config = dict(
    model='multi-label audio tagger',
    dataset='songs of 200 made-up bird species, synthesised, often over outdoor noise',
    train_examples=39062,
    noise_aug=0.01,
    time_shift_ms=50,
    n_mels=64,
    hop_length=160,
    input='log_mel',
    spec_augment=False,
    win_length=512,
    arch='transformer',
    norm='rmsnorm',
    norm_position='sandwich',
    activation='swiglu',
    mlp_ratio=2,
    head_dim=16,
    fused_qkv=False,
    bias='all',
    qk_norm=False,
    parallel_block=False,
    inner_norm=False,
    subsampling=2,
    layers=14,
    width=160,
    positions='rope',
    pooling='class_token',
    num_labels=26,
    init='kaiming_normal',
    optimizer='adamw',
    lr=0.0011,
    beta1=0.9,
    beta2=0.999,
    eps=1e-06,
    grad_clip=3.0,
    steps=7700,
    batch_size=64,
    epochs=12.6,
    lr_schedule='cosine',
    final_lr_fraction=0.1,
    warmup_steps=1540,
    weight_decay=0.2,
)
Rows from block 10 of a small multi-label audio tagger, named by matrix and row number. Rows with one number belong to one neuron. Each number is 128 + 24 x the weight over its row's rms, rounded and kept within 0 to 255. All counts start at 0. Numbers have three digits each.
After each neuron's rows are labels from the 100 clips, of 14976, where the neuron reaches its largest size: "peak on" is the class under the peak; "responds to" is what is common among them. Only what is clearly more common there than usual is listed. The data: songs of 200 made-up bird species, synthesised, often over outdoor noise. In brackets: how many of the 100.
# gate: MLP gate (model.blocks.10.mlp.gate.weight, 320x160), inputs 0-159
# fc1: MLP up (model.blocks.10.mlp.fc1.weight, 320x160), inputs 0-159
# fc2: MLP down (model.blocks.10.mlp.fc2.weight, 160x320, transposed), outputs 0-159

gate.40:127127144118131122168068108132143120108146134141148105133104146137107121128140124151135113173181133143174138187137144123162160101099120119150152115113144138125105159128176103145128136126138119147083170127157087122112129096123109114107100097164143116116142122138131121114109116121192167116138156160126166124123133102132108111070166148110116145117136139136101100093131097100150142138100190129145169129118135113160110142120116138110091137152143156079123107092184102104127119129179110
fc1.40:146136124143114131132140094105108136133141112107145159125188148126179083149102095103077154118142164129095126130111122136093077155107126130130091152152130143178113144088108149130148114197149098118159120094105151152120174137173132120112154104120144107139162151098130138104174113126135150080166106112104101126126157078107120128125108113172141109126167125153144121138134144126115155127126109139113105122102093179143103107118171138109115121107127111134131123117127168149145157100108096
fc2.40:133172145113115161135115147106103101098143105100150115127124114107086112126078151160115134125132113163181190120085146158092124153132093115139123092133143116142136154089159107155070134134160086128132075108112155139133144147138161138103138118126111130164143105151132144131150137144145133100181113110132120157136139128120095130158130147145185111095141132123164124114136092142111170127148155099116120127093142119129119099129125135173163103143101135129164088135097153090146153086092129
peak on: arch (27)
responds to: arch (57); first syllable: arch (50); pink noise (39); stream (35)

gate.225:107101131096149136124111116102125117111143170180150095094165126157106147167122158112143150138159136117135120157126134123183132144133083165130161135139144098138130172141144117153116143089104142126135141161165143147123116131103124139134103168172121185112160136125108121138169132097171145118158158119180118162113119114122129067114094096196122144121105175107147121153129144133142123073121107123134111123126097139128089106102118153133123140171123165119117148080143135133133113104135123
fc1.225:107133163132143083081130166150108115111144072153098130118094111164158176093122135098157135155125130106096122163149125149160141138116115154122113148129145145158111126136111067155142129102153133166133130093101096130130064142137138129119112128107118079154135179129099123123159135121140103133137172132110157150114152107108144157134140128154104140106151131155127119100159117142122116094160158124174180166140118150153097135097109144098096125139124173128101149132123187146126128141153137
fc2.225:103120121131130127150138096138091124123146106173095090117148119153099068114147120118116158159129131183086139144101133151132159130158105102128113136136099108122138101151076107135153133132105098102106145133128146124166124179086110143162117128101130115124149112094120128129113136122131118109146130103141082139097162108112137119127145119129109149122048147134112132114168110150133083137175151172149193148158082123123115159130163143130158137133142110078150103135172143110109134137149120
peak on: downsweep (26)
responds to: high song (63); buzz (45); first syllable: buzz (45)

gate.296:092141147073115124108129124123111141118151137111109111101063180117135146125128200160148153143145137105151150131099148108174119145157132121127145130128173086115102117099123161088142115092132124111147156129112094134176166096137131142112131167139126130150135125147124132168110117132165113132129161125174120104135183128154134156150140146139121115140136144135140139129131114100116131116155088151095104160131194102153099140151100143170151142139085103133118117110120131199149111138115124
fc1.296:097092156117143161129108118128118120086166145143093096113110156133114154121132140146147123141151092117115156147119118137123125120126138125110160143151151103116134135132110096106127160090136109126135150098154134170156156137124131151167182150140121108114115119125090110163118187133145120140109182136207116091057167119128130156150106117136172113155123117173153144134108144085136116134178081150128111153131185125130131135144121102148151137104115076136119123089110122130112135113141108
fc2.296:142156162141135150159150131135130129112157133134137139123172175163119133153108123156125158154119123133131140096123129112133152124122120132088105125179149177135116111122071113126135117136084171070152128138096096106180115159091123127133119107127117092113167096125174170108117118138141111157114140064143138135109133137146149154123131134103090122165099126105119117119113132145107092165142107146185174148103149135124143148104098123106178155102107129138145126145132081078141134150156133
peak on: downsweep (31)
responds to: low song (76); click (63); fast repeats (52); wind (46)

gate.287:143158107158131128135195175128139109135073144108127092138169106146146107137149150112142104110126103111125144159134134116167115134121141126141132171120100108172124081166171170135174103135135114090154129146114119115145118101116112165114132152141135156127098136137166119149155100103119146126179151175091073160160184147135141119148110168105153112152134136089142133131137114121112100139127128158060134109141154098135119136152152144130150105123092125138146161137126126151167137137131117
fc1.287:113120119093129114120139141153136146108150140129078092140144117095121090144140149155148152114099078128103094095166133140159119173149108121126128084149107150104121139117067117111189085113144128169106126134130107135104140161135161144150124134166131162145128137106126103131109147065122101133129086161140137080114105147134122132158210147085093136123108144114111137136166129101159091099134140127099095094124145136157145155151164150137153129164138114129127137126127127114138107108117137
fc2.287:106141115075144133152127133139144123144155136171094138108119127128155135148142130135141151157111129160138137120081139117124131112155095130153157147123132085100155128125135144107145132128082153099159106135192128101166124140133131126099139124115084168126143142144184118126152159163133098159125140110125136120162140141143104155133138093153120142173108178146142150106139104150140160167159131106159169085188130146122088110167157108148110171165128132116168116149160167160145114128154155
peak on: upsweep (25)
responds to: low song (76); stream (68); muffled (low-pass) (29)

gate.128:142103125147153128117104131165136179110108131144118113101131118142148137132135112139082114128114142115148142134145131083113118143124126139100099129165113114134158193136126140131114144097080155113147111115099151118143119119093099139158126167121181110178126130121132149143149138149094136195114145123143185138128094154130105118115103125096148140120137112137137135092164140115138127145115113099119171127062177133161136164100175107093135123141127148171095118138106120162093150195100126
fc1.128:104123151062147084152123133129115121153121133154145128128120158149066108133133123161115110148151167146151102115108131176126146117146152152136143122109142142116159144158141098095116100150129122079091151132139130175131096096167108119160139129114090126083135141093119139082148109138122128131111139119148160080117155114175102143117163141109142109160123170098149146098152117157117153146129147133091130163112090120134150158138105142087132133136131160134145150101099121101204121117117156
fc2.128:105142093154106105129128158141121131125149153133141132108144068105131123070109109105123112096068126122096123137150116140132174136131091117154146143134080119125147137129128140135115141159146144151146152135109142174099125171136102096132146125127163142187139154115169112119132194112092152122143134136111093142126126164129135108140128168100116127125132139156149123117152106112105091067121126144126126126143127114175083088113148170158117096121161126086112104165174137113143142075137129
peak on: upsweep (32)
responds to: reverberation (73); text has "room" (73); text has "reverberant" (73)

gate.145:110133141126103130093130135142137146120160134136123123103090100158159135126162149149106125124110159111173107132108105122135097166123099127117112134094095143142099121108093117163124109098137136115197098126133119124149138170057120096120096143145164142174164136131137107107123133100094142145156106113134124126166169171135132182119147128075105126102089109140114096114111127173162109135127117141128122124089140151181102160138109109129127118129206149146143127138117109152134109089143126
fc1.145:070118119117159117118133095079149107143104092127148117091091112098141135133098102077118075139118134100173114061132098119123115135139151105163124122106164096123155148171125133124138105108118136118124105097129090134161122127124151163088148119134158113114099133119078125136117136144143112126113141162103135169194082126117120153106132101109131130103155156125168119119156134134101129091128110124100119114085152100115128122102137145109122155121142193173145096136125115135162111127130107
fc2.145:116144161119167122103099121109101127133124122137169144130128139112148133177125135170127116078163089102108075068092141108107164150074110093162123141118134143118157165099146127169119084109101130154139127073082102136094132109121148108101106142134115149137077113142126159093116118108099140094147117110105118124135102143105156094082116146135142146114115096163151124146126124071107140151091127119147109140127155157100126107083122122100121111113135142141132150147118142125127132150090100
peak on: steady whistle (26)
responds to: reverberation (70); steady whistle (63); first syllable: steady whistle (55); rain (43)

gate.99:100114142182161134098118156114126111167086117120140149168116111105138114106147179107138140115123133113164107138123197125110199164113104136114097119109111108159093113109115102133131087120107171133131133129158105134141129097093137116119121108143123095124126161123116190129114143117131164163150126148128105144152096115142135153144168105134155139104145161133166146124091120117120152130158132139089157157163115154119117143119160113113189132104145123136110115119190139120167096102145130
fc1.99:129115155086140167095109133135128127094132085140164131105158090117112155112151109130095106108121156114113117129118118140171113124143152137093153118164154162165149139134121163104100144128078100116155165107105115078102104129142084136161130140126177160150119110086141116109139077155144108101101116131116137174127123133094108099157130091086112089160104176116118133108158104103098104136122133129095149148119117115147104152165148161176126144130125096164104137141157094108131112129133128
fc2.99:144114121144157134087083117119143123117181101134102151140105135163104131177148156137162133103139133135110106109122126125144122119167116126157097141099104153157138166166114109114129153138086144122113122143165138134136076136081153137134125081118090166145108145170149200102139120091127144111116127122163135121155096139156155155088112110135155085130085150134125156114148127073145155133104088109131119149155161153110121148133117122104096157157158091101137118106131162134154121128131099
peak on: arch (28)
responds to: rich in harmonics (79); mains hum (47); arch (44); first syllable: arch (35)

gate.218:152135146110144138116147109134172102123162172099124126186123165105090153155155099141151118106130107130131117138100147153167134096133153085147125110124106136100149118131149154150103123097160120136125113144158122151122178126137100181171104071136123112105129116084142092134107147124159102097142139110130148085143146138107099063108123102123149148111085123142144103129176140133140178119131159163138193138150116175110150135128086124143139134141148131136106127139120141126099128129142165
fc1.218:144100122156122140142140144120126127142145104123122120139146128089134123153132103155169142162134116143095095104142115148173144130131173132143165075124173134145176069153121128156171122107140131135097156141147112150154107137135087148148088148173114139152102098099151125128105130143160146171134109136073171125106100143148142105158131098114124141126130124116104110132120146104106164132105130086140178140146163166157142114145118132080113163086126179076166137128165128129131132128117118
fc2.218:161161138164119102101141140129138104124100133111126119166154132136144141126184112162120134179151126107108133144125119113111130125127090100115115102106092108114147107106120107125137120165122144116146125085114128108169111132111135107110120129109092151152079134160178117133131137085114092147119101155121129165151132131174158145145143107143089185124142120151126114159139141124183079115096105115161139123143121156147180190132151112095088097139175099131129165114116110082145104135114110
peak on: steady whistle (28)
responds to: low song (72); downsweep (56); steady whistle (52)

gate.21:148125135109079150202133072136132164141144139146127132085131118100124106136128144111119172148136100127106122184111123168149143107116127146159109133111142103151146098126134143142166189131185111149123103087146114122087140137165114153113131118127128127082100172088139130112118132137137119119148140122121138118122136174135126127125155112182130139117104150146160157119138186136141143153104142163101157131149131145161103129121112137139117119166127106169110135187135115103124095099075114
fc1.21:107122098134114139113182166122094108127138162145154126140095151145129094107115161148131143100121148139151161109159139136092134123135163137111147095129112088076091112176127156114132183110130178114129152124112109148139145098109160122137137132106143117154181148171163127118148084145099086147104142135120136156125093112119106139140107186128087097118148083124110154090130189111117080133130101151136111124106127121109149125126142121150161082104091102100150115132118123142111128120136118
fc2.21:107141117118135085095126094134082126125121085137121098103154122132099094155068150123166152133077117144169160127096114142109121146122118178097167124126112173122137161133098147125121153100151093149121150113115134120114157175122105124084153173127125108115122087097112105095154142160134092094107144133112123144141128099129110130151127148152136105123123168116147146142135162153111104146153157083115133124061150145113157117140139163151140142104118121139168083133092123135141175133109133
peak on: arch (36); harsh note (28)
responds to: rich in harmonics (93); pitch: middle (79); arch (49); first syllable: arch (40)

gate.254:152117145137081175124071169099102153110090118146105121137121116100096091136128135112136143106121119097166129079160139089133118109140146132101098096101150148151162145120138152099125153120122114124138121077138079146132151157120120133123118178147191151141153153168105164099130106116111142130119115125133129128155140135127128127144123117130146135118157122124088092111124065142158096121137120117141142205144120127104152178101105128166137139125147126140079099149105120139087153128114125
fc1.254:149132115117115133110112144129159060125104106151138135082121132115108101165113073143133121110121139157164131152119139145130101150136104088142118128164100121110102176174093114162084101131145133122107121116149122138079122145097134138150138142092128110148168134128127116114140118145124121189090112105120144118115114107111158114111149124097108130154185142157125136126124089122135120087179127106126157142166136112158145103096115122159164118102095140125175180161134160118115127093105175
fc2.254:134122135116123133115126171107141144126130108129184116147142118131117107117120147078105113092087098147095116161131128109114148104114136104144145082131121166119141115104107142174119147136137134158118116139124126113135104130095164179090132159131094158157142140124141137146088146092161127142139124145130124088127145113142141177122128157167186140156122120173129168117161135104153109102096111114109092130145106092119144138156121166150143082158170105108183127143108138104062113125176137
peak on: harsh note (27)
responds to: clipping (47); text has "clipped" (47); wind (36)

gate.269:127163123135124151176110115114132144156125122141124094144113122139178131116121164123096146160178120096091137160113118080176096113127157123118110135149118093170144117123133146130133150172090085113166125179120113122072111129162106109114166130143129135133119157078143137155142106112148154097157132102116146154089124167124150088114154093161145152140146167137143121130141136133158111154147080121118142093170077136118111109127142111091104130198136123129125141114133102126132122145143113
fc1.269:146118141139120133126173111111134146151155112122134146099142158150120120114154160139104119146125119102103087169116122140138132097090112139134097141117156105126130112118114130177140187103123147129156148123111156162082094165099104138135145110075101134110135112109154107110156111103189119170137138105168134081170146160140099179138100147163136128151110148143120106089156133115114107117097143087133131097149151117169119141129088194129108118125138153111112124146150153078137099146114138
fc2.269:126119080147147116156150115100129123113142158116112115098118137120125107141148110103156114125128067114066133119149136101106128141165129116150138095129184113139160103132144125144161133119093144097119144115172116125104110119126092121124119135151119157122128173148161110161140103163074132145148117132106128111129101133107156112088106140131159177147131152147161127142156052138151191163089101146114146108155096117146109081155131122164099133119138148159114144097168126097136141122139148
peak on: downsweep (46)
responds to: low song (84); downsweep (56); arch (46); stream (45)

gate.97:187126126113116100108144128117157143108104127124119094173137151125129127129149097143148139078123125111112136182147115185115103113120144114091144120104117140173114134115096120128187143154158091157131124129091183110191132126103101142143115076122066121148112130134163132140146144143134167136149103175146104113156136117109124138140092142107161099168117146121101117156114149109130125128122128169123132122140118109138104101070156147100114132137134143123158146140161120098084154134152100
fc1.97:098152128113123120108110140103132153113136117105081160078153129087120124137119087153143150131164083118171122105103137166103168144161118106132115149105141135146151171173140153148151177128136123145170119109119105127130132111115126127116110102096112104168169118192121158098123122101076156117128104109122143132155153176167109118137119198131153141124098126102142137119099124147095138123128125122118117120130136135104142088115078122130179097125133118170134133174126104135113108098109111
fc2.97:119119127100098121151106132140081105134081168164125086130157141110116113125149135139100149111127159096164151150118110134137106112116139108121117162161112123112125151152113144132102129139125133180143146120138116150137182134126185113147147160144190095124130114125135110122126137144121140156140159129119130120094161081130140129121132131107178089135135122180088146112108107140114071062193108134117153116111141133115115118166146106111121158110145117100129102115139130140123162203097132
peak on: upsweep (36)
responds to: stream (43); buzz (37); muffled (low-pass) (32); rumble (29)

gate.1:167132134130160153115088152140124139109120111138132133135135077127137109147148138146158132066067103090135093149128172102100126144092088165126112117111105111149145137109143097147088144130158149188120092129135137135135161135110140129120114149132167151162130150155151087158153166135110188123132146130136161133150105157112093134116120113123179173131121111122145144115066112087095130100109095143139083098108159137141102126105128148138152099131139129132115143124119134120096144147106089
fc1.1:133136149134137158108094117084154111120153101123139125124158118155145098105130102092115128108114106071139144162164158097119067132140131152132094144110126113142141110180147170140152084157119100172119133114111118099096140149153121085147112076153129140145120092132142116127156179140082156138141112109150135127152151134094159138100160105109120157099136096156100128155090114139119104137129130163104162117111161119155087132162124153111162121163175142117151095127131109115113112153104145
fc2.1:187093103116136139118112142127125152146129150128091115127151115094125137162110193124083109139098096141143093106117151111101153123074137113114131131162153113066099130149141107146123151116085185145142168094111157114122138146091157128103125153119103140116157094155125121131123073092169087158144117102129126101135094107137147143139138130111130115165136105133101123151165125104128088154142104103141117125093105135168138160119125116119114106129150101124179112114089123090104128136154128
peak on: upsweep (33)
responds to: text has "over" (88); wind (72); pitch: middle (63); first syllable: buzz (30)

gate.73:111119130123126117090137072110088113140135109119124113074076150186143103139156097078156137166131103114159107135117139116151137102122139156105116131124099141104148109117141087103162130116143131143150132118132163113161119139136147169133135160142133122141146155101189124125113151150124103145143128111085107108095113136117160110128097097135100134130163149154142123155119126151095136120104166126081161107095093159126166132140134119138172138162123118096151160066097140109117139083167117
fc1.73:106148134167149163180171099132136118114087156159181118137139161159110127119187084106079151118097133123151119112099150085124132126097108122101178124126138149099176092141096114146135151128126112147109163129111114145149153135145130125129142170155124083146131117117151130129107083104178137092110125120147122112104140160106110141137162143137151109129161149125111168149125135111144108116129119142134122119153132108138136087126160151077136111133120148113153118088172179082114141150148130
fc2.73:100104155117162141132126123145144133135153122140164151067144131149134101135155116151131110111137094114120124144129175120149094157122131126085109126126128097085108192125143118158146172142156148143154131112180142142175112101120124160139132133162133136132109101095151088083159135156126097117131141095130116098144158177151089159119157101135136166148100126151131121087132091142115132152167086145126175122142149130109101149125131092131163096118127171135100143142163145115172163129119106
peak on: upsweep (26)
responds to: low song (72); rain (40)

gate.299:146111103177141112168126157107155099123102133106151145158119129134152107147142188086126143147131138163131128127149126123105147105143133171171130086109150137114165086100145149117122106145053084114118127107140163120112081135138128131098134120100168129114179090125151128134157096094114137129131120143106145109096099126131130117117147120137099140109125113125131110147162090142108113168121112153118131158154144177177143151109129162136123175109126143120167126100131179070139115136149133
fc1.299:163135165107162162104098129077130121146145111120100145136115138151163089083104121137149133137128142160144125121128107144120109115147122086056111147133159139134101160119120112100148088136159066118115114109149122136115124096134139097170124127171135146134101138121116149160145124161127104110084150104143138166097130158111102139096096131126103151121133143143122166084140152092113119078089100123102135157147110106099118122136143123127172137142131146123103147138155095178108136065097128
fc2.299:145125098122139149104123123102174126159131112101157179136136102120171167137124120113135090130140160140105150117166110138093101145142108106110114136123082115111125135159165142086109118129092059137135083136201127135084133132143111151147126073135146106156158112142127111148125141135130146096178108123114146151144112117138106065104126106106110141116136114128146136125103117149147140136174134141133118144080121157166090084108096104121127138149144110118105118131134136186157102111135155
peak on: steady whistle (27)
responds to: low song (89); steady whistle (57); pink noise (30)

gate.166:126128110106104100167149127125131104151131153146155145114133148080157090110139170105120121126166102127130135095097118095096138177185163137088117164108105122145155115117132140120133147120165132137134121096109106142151144167175090102161138120141086110137146148068115119149104131120147089123131150105103131100172119112135141127130082131128110150146131115090109102156136159109154146117120126144133171141144082146139094164152132152158123128113143124123143179103126078125113138126071175
fc1.166:176148124114108131121127121145116113125113126161146177132134118107097095137163121113112125120140140125121150117171116145162101139086155164114152079111099109087127133106123116147130149172070116097140112164072085133163105130165119155130130103133131092138153098110160134125130126147105103117121113115117144108128163138111090116149118103129179118117142106095153138160151141127126171106079116119148149089165155142185118140113133146095149147142107121096148117131127146062159131152083109
fc2.166:155146108180157152168082176131118100103140111155126119107113122155117134116125170159085123140170134141140124092131140148168131184177130104111112142149134101128188151118106136125131129115139123116142097102079131140125147167162103101160151139129153113202135137154150145125126122104117145142140064111138156121124116144116117126074134145105121182089142132130107144118144110118154100130145123112173132102138130145135119173160094140123130099121121122116127099153171117151119106111139095
peak on: arch (26)
responds to: rich in harmonics (86); low song (75); wind (36)

gate.50:107149138147116113087112120093106102155109133132132144158161175137165122108111125134126129150157156127127092136170120106118118131133174132097096118166124105166117151160131127105133104094119116146114131127111111127054121123087143144170083090161145107098129181122100105101103134104117159109139114126138147095132159114163132076120126092147133143144066160135150135169129150120108088166106176157142126122158133138171115144109126117153118101141141106162128113107109104123127121148088157
fc1.50:154113070140142099130096152122110105127107135151084114138148124121151121117150099123147121158132139105136120115124122112112119147167129099133138113140159115121107142146142124112163098127158173148169126137144135109181124130118127105142153165116087140152102103120141118123115164117113127125066147111137118151187101182109138197112122159102116127111127115159098153081114120138112182114129193124116182108139122125119144107110167119135064168155106116113117163123122128123119135159128092
fc2.50:099144092110124087109142050121163131094064102118137088155102128111171142136134102112158136117108130135139121114110094128141135137117149143153147159105107122106099152140115115134114110109132148103141169105113154146127130113156170132064128172128141141112106123108124142155111134104117124079168150175150149101106143111138121073114153168117107122154131156095180141105179117107128104123153154147117140151123096133105130111117148153140121115145156156092106104144154158093150118131160137
peak on: arch (26)
responds to: arch (45); stream (34)

gate.230:108148125156116126147117136136127116088123164114159095181073140160139127137121147152125117143131154136112116110131139138141130118120113178139104091161178119142083127084093129114129113101144116122075123093112121139156125126151196097158135121167119155150132124116119168073102123110103124156133118137124127107161135169122144124138115127134125105179118195124105088150115143154080084135148146117109121121077149168116133096122128121101148120175157159147137123154141157113135114095132135
fc1.230:124109148139122182110073142138126146168105127151129128122107166102180140121120156127102093116118147085125139116179130117197109129132132138117143117091121121170160139166099124096096128139102143120104109140140140124163144093073117111116113082142122121137139114100132120148120122134115108128119112139145114116109157128080111139141121168095108141180164168116106122129130137103168114116124136094110098128144158105119093073114130128171079101146101136138108120140121154155167118144145069
fc2.230:135146145190137169179127132095109138144114145086157142121132122143113154120162094103129114134111148135151128124113090109106144134154140125090152133134153147123139154117116128118163124167093086143153129127144139154112105141170118119125112111106146175154141128149138152177163141148140176106096107170123145122126165158084172071098108133153116122078097139146129151136127155141160142168175104154145109139125088132117124131140098093100100148133091104118133170156127138139146132105087112
peak on: downsweep (27)
responds to: high song (95); buzz (39); white noise (27)

gate.284:150118115118109155150150148065126127133136118117135133124107123126111140120112174102132173132146160154126115127115115147134089124167118135115147086129098134143146163155122108095145119124152115151158107094139100101123166140126100131136162145085136123155102167102125120145147132137190207108141081139105157098101102137087111056114129126126101148123109130134121125159142124128160123148098140119118164157142187135131103141140113126131129142114149110128140081158102093144161128091073145
fc1.284:146161132148104101114147137127162122117119176146151119143130128136112096116107130115088134071091155153159106137098115104120140147116094115081142127116143201105144143088105101154120151141179088141156141135162124142087131119137089149127130112120128137170144100113120117130133138132105143164154137115154130125152101127097169090136143151110126097146134118114092166116151121107076139156125099140173169134125113129127115122142179088148145122172132128117134146164127151113165058121147120
fc2.284:121126145156095129131123156164129144143094144113133148134118130139184118097124120072105140102151144150080150121104129118126127186120162130128139108132135152134091139135133152160144128089086122122112143130081141176142123089110133147129128145100129129112138137109128136114128152168130181163112126124134132218134168122094125124111103135099099101111151095099163112126124165114122163129101107122149144175170120128126120117102101170116137148120105133127123101191150173117106137093092108
peak on: arch (26)
responds to: wind (37); dip (37)

gate.68:127144165151115120169144117112117123106152133145089143147090114188130122106109087123108131096177178138119103143144127101110144178149153127132177092136136087169127136080120131136127163152130095097112132100138171162192123119119139137152135100098132155117112163127116106120121108167116165138128125098111128101164144125140151123131103132162152112080108120098107137150125110117122170159169108121140115119149151129154119158136139134099148132136137143136115096153118086082164095086103108
fc1.68:139120168107147141141114156112115074115145154142137117115184125132125108162174129160131150140132150115076093103115128126137183173118159127124165152116118152131170112147103121142164170124115131118135136107149138113147105144122144124112091083143139169109167112109147123131141151129133118163103156088156159133171148168147114127080127109151135145135127103131107169100111162145092114120136096131137141123109126145139143168154120113110130180115116144185155130124157128127066143098082106
fc2.68:140125156115150123167133114133126111122132114139155137152124092154092124099120125181130058107104134123143107090161153121122122116162134105092089105116086117184170114149129149202128163171107127135138140114113072127101129126123106120137090144140141122142154166145151146106118109122116127110153103110088117109096134137144127140160109117136122142145108122164108110139144141129171104107167170166094157145095114111154144122149131152168142134125157183144100154091135140103152131119126165
peak on: harsh note (30)
responds to: stream (48); harsh note (43); first syllable: harsh note (34)

gate.281:128134118129085194152148160153114132111133143127158140110122116110166147159133099111113110107141126174148090145153091131125144124119096129138183121118129145094154119090120148120126127158124119141138121164138141126142125108164145154152146166147158105117124173104146141153183084166083151112124109118134109133094104149192129135159128095139106146143123103163114122143120110141124142102149193117112115165125126096130144157075126100153118137158206140124124107139148120115149127142134161
fc1.281:147065133133105106095125096139083141114130115102120110113117148110183127100138099101098134109149122136150121120140075127127158126136122156130139116123136128108154153118157130070114107166129110138117123162164139120110139118117123116145132130161101156098139142102135131153130140172146110126093097122146177156092122114106112102142147111122122146149109087121112154136145121145178104121129149164082184115108101126177090118120132140141122127152085140136171144165062122180144090086126123
fc2.281:166150115117131088094142141096141115124135151098103095153160134158120101146126101159117102151117178090135118169197104115101121117126138119125117134136134139132091121132171107088128133118123100113150160116164140105077136116158078114110107114105103145095121126118135135116095142096153180109136100152165094140133148141088117121171102127094125123154093156153151145139166188116143127144141145149120077113120084098121116156106135129119083106105134131131107097146150147128143122091152134
peak on: downsweep (42)
responds to: high song (48); first syllable: downsweep (36)

gate.110:185090113140126125132183145107146101114140156157129114109128106116089132184138156101116124127145096132129117123130161163122120109135137149103134104141114085126154114124141168169112113123114172119110118140145192107147124174145098162155129126106120138133112119114105125123113120089114137163161100095111138077142106145157128133135091106157145100127172118149127118117112099138159155110106162103152175137137151153118193188113123125108121087132117123141106131183130103092119161136125132
fc1.110:156131149151085153137142114142157070128122140120098110136141147098105106157148101138090103123105135151197129121128108138131109135113182137124094065121142122112118150130155094128144119155137147091185119134157162132162128121133136115137096081109147100122132093070139157132115089109122141120133120070130127113114120108178145105121116126103112146103152128138165088134122173129132156130097113136116139189093152135137141132122130134175114155126156098138149113155134151106104111152166138
fc2.110:118110123158129154152133142115089138121108130149127125112122152156146100135135137151175146145148091164108103124111167146161171133155145113107100112109145111109156121093089147123107165161136180151139134132125121115200138157114120103129142128132105141152091147142176130137118132131114093142163164119133093134161137171129124175140155125145129177142096121100110141103181098121091107115124159107160173123159143137123159190150167112121088134158159123162163119117141135121137120139147103
peak on: steady whistle (31)
responds to: low song (94); steady whistle (71)

gate.59:102142119151088108114122093137133122068141170120108102154127167139071085116104132140119168142134131155202141154184138109122145108123113107105115095138155126132122156094118117163178124137130156138108120097133129155106129150159120149123128140113115114092107094088105111112084124131154129123146168153151096124103119118112103101156139115112137140071125155149160153156139087137131154156108142122091162148133160153125134143119145161106122092178093146148124138135094117139150159142132110
fc1.59:126163113137112158177120100103132106154101139105164110138158132136130088119102145139074126125132117139109139130126069099124151149108114140108135115129133103144113136123153157169137088123135110120145143111115159144121140125184177119149155120083135103115115121102141131122120133150153118142122125092194107091145145075089115079168124149144109098112118156104113197157098147102101119129121145140206124122169143086110124127130132136091110115118124161132102108145133151101115107124131133
fc2.59:135130145129131105102174154118099139126133132127071103144095103154124072149159102140108120138127095102139150140100134115163118129167105152128103113167120127134061137101132110088170140109112109168087107144142106126129147125161126121076152113117120140101134090136113136121140133153150126132120167136195133133085087115117080138152167120153155141160137115138106155101130118091148175134138172133132122118095121136106144119145118106107138103122116161100161152134104136163148111145097073
peak on: upsweep (38)
responds to: text has "over" (87); crickets (62); high song (56); upsweep (44)

gate.253:121103086123114133165131145088103145113137129128187144142142123110137175156121106138126147148139089105101149164128099129134175126129132129139126114127165118129128151093089135154146199141135102103144119164138111185143153131134141199148137088110160114139149141078140135146129167116124128134112090105132137136166133150140140106122141109133087133155112136088129126134146137109147143165160142129130140169148164147156169101105140138141104092138130169134097115115179102106140147090081120
fc1.253:126104103120154139108081090125147117122084120118122163086117107146144122161110146107122103122122101128126109129132144134143070150093119137100123138188108126114143118126129094114102073173145130142091132114126112119152146129131099117087114119157142140114068131184126089130147099116078138146106143142113130154141104110107131153121136124082162165101136150173101125159151113092139077130102084159131114126106101130104088106123122161137100178104127094137148125144114119145109149174126119
fc2.253:098138142135122123143130090158134172128129142130134115130105123120124095089083090097122131077154181107118144105123133138123132113088146172136144159130125155144085174111156139125057154103146096150126147102138131131111137079151146127129129158091148130127149109135111085094187107160107171140100176150118162137154132111111125107154124148158156093123140123123114114129091127152128150084144130128087090127127114093154115120131133134175156110133089141120129150125131169120101159119106103
peak on: downsweep (25)
responds to: rain (38); mains hum (37)